{
  "model": "image classifier",
  "image_size": 32,
  "norm": "batchnorm",
  "depths": [3, 3, 3, 3],
  "kernel_size": 3,
  "expansion": 6,
  "loss": "binary_cross_entropy",
  "init": "torch_default",
  "optimizer": "adam_atan2",
  "beta1": 0.85,
  "ema_decay": 0.995,
  "max_steps": 13000,
  "batch_size": 256,
  "epochs": 32.7,
  "weight_decay": 0.2
}
Rows from block 2 of a small image classifier, named by matrix and row number. Rows with one number belong to one channel. Each number is 500 + 40 x the weight over its row's rms, rounded and kept within 0 to 999. All counts start at 0. Numbers have three digits each.
After each channel's rows are labels from the 100 images, of 14848, where the channel reaches its highest value: "patch colour" is the nearest of a few named colours to the mean colour under the peak; "strongest on" is what is common among them. Only what is clearly more common there than usual is listed. The data: abstract colour fields from 500 small random pattern networks.
# convs0: expand 3x3 conv (model.blocks.2.convs.0.weight, 240x40x3x3, each kernel summed), inputs 0-39
# convs1: project pointwise conv (model.blocks.2.convs.1.weight, 40x240x1x1, transposed), outputs 0-39

convs0.215:459454503512491484479618539485497482527525413487504476499465512505500489550541523492591549485457483480483505578523567452
convs1.215:530462489525496539439520494481496485528537492447550487499396551513471467557517522527552514514457464487479536587510459404
patch colour: white; pink
strongest on: fine detail

convs0.229:465455512479494518500599524483483471571547418503535484502460484506474500537482478540622521430462503482522509527534530470
convs1.229:515546520522486579449536484511482505548508466479548514477444464515475510541439477567582522503437556466515534517484493404
patch colour: pink; white
strongest on: fine detail

convs0.44:474469519468496517523578511502499474605551449516548489500486492507463516521482465558637509441473496479535516517516516466
convs1.44:509535512514467564459543485503482498544489475474539512448449457516470504529435469543584511483452533474528556519510483374
patch colour: pink; white
strongest on: bright

convs0.185:506517529460511528545390476511515525507520551485524496512575502503484570479490555499405475501426515518535512465414493473
convs1.185:501490521502496474464454506510459533504479453517502568556465463501486534457473518473483495491496476474516479344451582452
patch colour: green; black
strongest on: smooth

convs0.160:451402542474548518488539530475544520521526510499524410499466522542535404494504438551500530486484472460514467530486433474
convs1.160:564448544456511497441462478471475542513408490522491547522435511515490557481424531574526504518489452455476475461505492437
patch colour: white
strongest on: fine detail; mostly green

convs0.228:512530508500512518541428484505532479494520623466506493516532518509469551415492523518413477470588523502524521460455472529
convs1.228:446517509546453490553506455545439501495508486514492452478536535510443507460544487500420427433546542548545533492438537546
patch colour: black; green
strongest on: bright

convs0.33:463453505515481470476609539483481489518521396481504477500467507503504488558539530491585552491458483490473494573522566462
convs1.33:541454506519509515428514491468487490527541478459559492515391556508477455566508514531548520521460458489471516580510474422
patch colour: white; pink
strongest on: fine detail

convs0.105:487536503516483492526472482483521470440480592422488510482460476496480603470474548529456514449470531466512541467497433580
convs1.105:477512500513510549497485542511528487449453564454466592507446465510497525417440491487444572473539473500528490415533499473
patch colour: black
strongest on: mostly blue

convs0.141:461460501498494505497649539493499465542534437500510484504463500502490490526514476526603549447476486470507507551547542475
convs1.141:508514494527491608469537500509507500542529483450541488460440498514492495563483482554555532516471520482493549605500462411
patch colour: white
strongest on: fine detail

convs0.88:523536501508496529537467468509529477508522626470518495516521523508456561434506546546470494463616516497523533481471462555
convs1.88:458533511548445480545513441553423495491499504519488482452528560495437505459528493498441431443554536552537536485436528521
patch colour: green; black
strongest on: mostly blue

convs0.68:518537501511499525539464473506523474510527623466518493524518520505462551438507537541459491465634516498516525477471469553
convs1.68:447526510546447481556513446555433498489498504525488472462533553499436505457534490499436432443564531554541528493447524534
patch colour: green; black
strongest on: mostly blue

convs0.27:514532510493518530542422482507533481497520620472513493519533518510471555420488519518412476472583521502528517458451470521
convs1.27:441507509540454494554507460544441499493509486509490462493530527513442507453539485498404428424551530543547524485440544538
patch colour: black; green
strongest on: bright

convs0.178:512533516505504519546443462505510495464491555439535497479538504515472599469503599513405511482418506498514519483460443489
convs1.178:508479497505467491455454513452489477474454512481476552533441462511437540378496533492456506500487443462541484418513516431
patch colour: black
strongest on: smooth

convs0.56:518536502511500519540465474504528477503523630462513492519521521507463554432503539540454494464617518499518530476469463557
convs1.56:451525511543446480552510444552428497491499501525489468464533552499433506455538493499436432444555534552540533491439527529
patch colour: green; black
strongest on: mostly blue

convs0.138:517534500513490521535458469508517478522529606473522495523523518502450541442511539543471480472654519501507520474468477545
convs1.138:446528510551449480551515446549435497492496503528490466454533554498439502460533486499444431448564538551538531495439519547
patch colour: green; black
strongest on: mostly blue

convs0.143:511526515470509545541380477520526494517522584482525492529548519506471566458491527509402462485496518491550510457426487484
convs1.143:470468514526495517521489496524441495502511451498496520581486477509459527435512496485415467434540487491539472389436575496
patch colour: green; black
strongest on: bright

convs0.171:490455468514471462440599534526490446493566480471444500543499520435499465545546487470521521493506509438509473529510609510
convs1.171:501450457451529499499559533481541467551607561495525518542493538486518478558562506468515511535483480473463417549480533548
patch colour: white
strongest on: fine detail

convs0.26:507530515470505536533424470520517482513522571441531497526539512508462574465498566508384476469451523476548509469439477481
convs1.26:473474495493488515475491529481495480499493502481472561576460460498458542410497513470448495484500450479542443383472581463
patch colour: black; green
strongest on: bright

convs0.101:511530516465511544539415470523522485514524583453531493529541513511465575462492550511390472473476521482554510465437481485
convs1.101:472473495491493512480498525485483486493497496478476561579455459503462526426490501466441495469519452477539449372469580463
patch colour: black; green
strongest on: bright

convs0.212:529506528479484495535448462534487485489465504444473518463508455532473577380459527568483448492497498526596510454516476476
convs1.212:459479485491519494492580529488518490537649515509533490519492500467508433539560403456503518523520485480485495535492548494
patch colour: black
strongest on: dark

convs0.142:451492481489440466471488517521476552518495502468491497521590502508445540518518584516462492471389504424574511493458524509
convs1.142:464567479492501541501486537505508528580518507511496565542517500527448574471508557499508513514445539493514486413400567494
patch colour: green; brown
strongest on: mostly green

convs0.38:591502472518450402500538471494492395466525505483493522485433492483463471532526504482506466517514474523432496540564531447
convs1.38:542473475494443458506529546480510420439471544439461481471460529480471439496518504484506530503528447496482551554595459437
patch colour: pink
strongest on: fine detail

convs0.202:518499529484477492539461472520474479487479491409479512472483452538470564395451511573479449477486488530594512463527459472
convs1.202:466475485488516487485599521486521487548628504516540480515488500473498433539566404468516523533507480471479489545492539487
patch colour: black
strongest on: dark

convs0.231:510534508477500534531443470520517475513518576427530499524534516510453579459501569512389481461454525467550512474450470488
convs1.231:478467487499484523481503524484508465501494511476467559573467466503442552395516515476443497484503443484545433417480568451
patch colour: black; green
strongest on: bright

convs0.146:506528495524470494539460483477505501433451554421482503464484480509462614436481546518457524469460510509487541479502411549
convs1.146:493502507525519513467447541469518515450415542487485571501433455520481524378457487491468553505518467489531510432517469461
patch colour: black
strongest on: mostly blue

convs0.235:468471489505483496505668536509496451519537463481500489519461501496478512527519492535569551434491493457517508544553548507
convs1.235:505489471483491601466564545489510484525536515438535533510413511508496496579480484526521538533512491478497520595537481422
patch colour: white; pink
strongest on: fine detail

convs0.239:509543518499485518544447472457507511440454566450469510483450457496487592441453520521451528482508509520457533469517403549
convs1.239:452520540539566554495463539494535520431424563506459531462453465488543506414441462508462544510542496502513521451519465502
patch colour: black
strongest on: mostly blue

convs0.6:516529511490521536545449477517534478488513611443519488510532518521477588438497556519394497464503515492550522475454466512
convs1.6:482467490508456491523504495491458470471496498458476520561473467524414515410526495483385483445554459506554485453509548458
patch colour: green; black
strongest on: bright

convs0.184:499505506498482446527622493510503490556508491538538520477515486489487464512499411506632579496520485533480500525492536495
convs1.184:535506506478524475480582515479526521533469534534532537448473461479518475541467427497582555531525483495475540523505504371
patch colour: purple; pink
strongest on: fine detail

convs0.159:519536502509501529539471471506529478502522631467517492516518521508462561435504543545465498462612516497523533481472457559
convs1.159:452530512546447481552511444556425497490500504521487480456531555496437507458530495499439433442555533554541540486441528520
patch colour: green; black
strongest on: mostly blue

convs0.180:510534518488506524536420462507511489494509553446539501500542507508472572476503592505385493483416514488522513478441464468
convs1.180:491481503506466490458462514470483475485474499487469548556449473497443547392503534480451495495484440476545466396490555442
patch colour: black
strongest on: smooth

convs0.166:519536501510498523540465473506524476509526623467517492523519521506462554437506539541460491466631516498518527478471469555
convs1.166:450527511546447480555512445555432498490498503525489470460534555499437505458534490499439432444561533554541532493445523534
patch colour: green; black
strongest on: mostly blue

convs0.22:519499480496492483500625487544506380490538497483490493525441499492473513507515503513505507447524515397523497514566559489
convs1.22:451485431462495573493559572488547428486560590425475504507456527490505472523536507478488522509498480485503516570547476511
patch colour: pink; white
strongest on: fine detail

convs0.49:457458503504505499491616534493505472548536424490511471506472521506496501543545513499596538481463482463505505578518565436
convs1.49:516456475527491559448524495488502484526531500436538481485409551510472473544518521514548502506459446500493548588515455397
patch colour: white
strongest on: fine detail

convs0.114:523535501508497535536465467511529477509522622472521495516520523507454561435507547547472493463618515496525533483472461552
convs1.114:459535510550444481544514440553424494490499505518488486451526560495438505460526493498441430441556535551537534483436529521
patch colour: green; black
strongest on: mostly blue

convs0.237:480474502506494488500580532485462497540536359482511477511484521504492519559546534509595528503471488484499466569496548451
convs1.237:522445507515513513417519495473480485534547467448569499535413559502468457561512503519545490511438438506488486576514497439
patch colour: white; pink
strongest on: fine detail

convs0.31:509533513468509542532352468516517513518515559491521502522557513498477555470490522506411452500473521497542508457423486479
convs1.31:498475516513508509486470499528464517496492455520486541587478471497488529433485501475447478476526480484523453346444569486
patch colour: black; green
strongest on: smooth

convs0.122:471471500513506503496590541491484489540539384490508485507481523498505513559552534494601532501475486484491482579506567447
convs1.122:521464504529521531409512506475491491537544477452563494512390552506478465561516500523551498523439459481467507579493485445
patch colour: white; pink
strongest on: fine detail

convs0.99:518535501512494513538459474506523477511526620465514493521524520504457547434507537539456485469636519501512524473466473551
convs1.99:450525511547447479553512446550434498492498500528490462461535553500436504459539489499441430447557538552539532496439523543
patch colour: green; black
strongest on: mostly blue

convs0.120:510534515474509535535420468517521483505519578444532498517538509511467575462497568509382479474453520483543511471440474480
convs1.120:481478496496484506473487525478490481484488507476466559570450461500454535407493513470439497482509444482544454382484569452
patch colour: black; green
strongest on: bright; smooth

convs0.217:515534503510502511540447480504528476500522626459507491519527521507466548423500532528433483468613521501518525469462471545
convs1.217:451518510544448482554509449546434497492501492522491454474535546505434505457547489499429430442552539550540529497441528544
patch colour: black; green
strongest on: mostly blue

convs0.145:488489472489424443477547506521482430534525456436512470531459504501428503516532515502525489427446517407536507546550550476
convs1.145:506416415465490580485540513505523458509550510430505518541460588517461482517548549492513478494493446516524480553547477467
patch colour: white; pink
strongest on: fine detail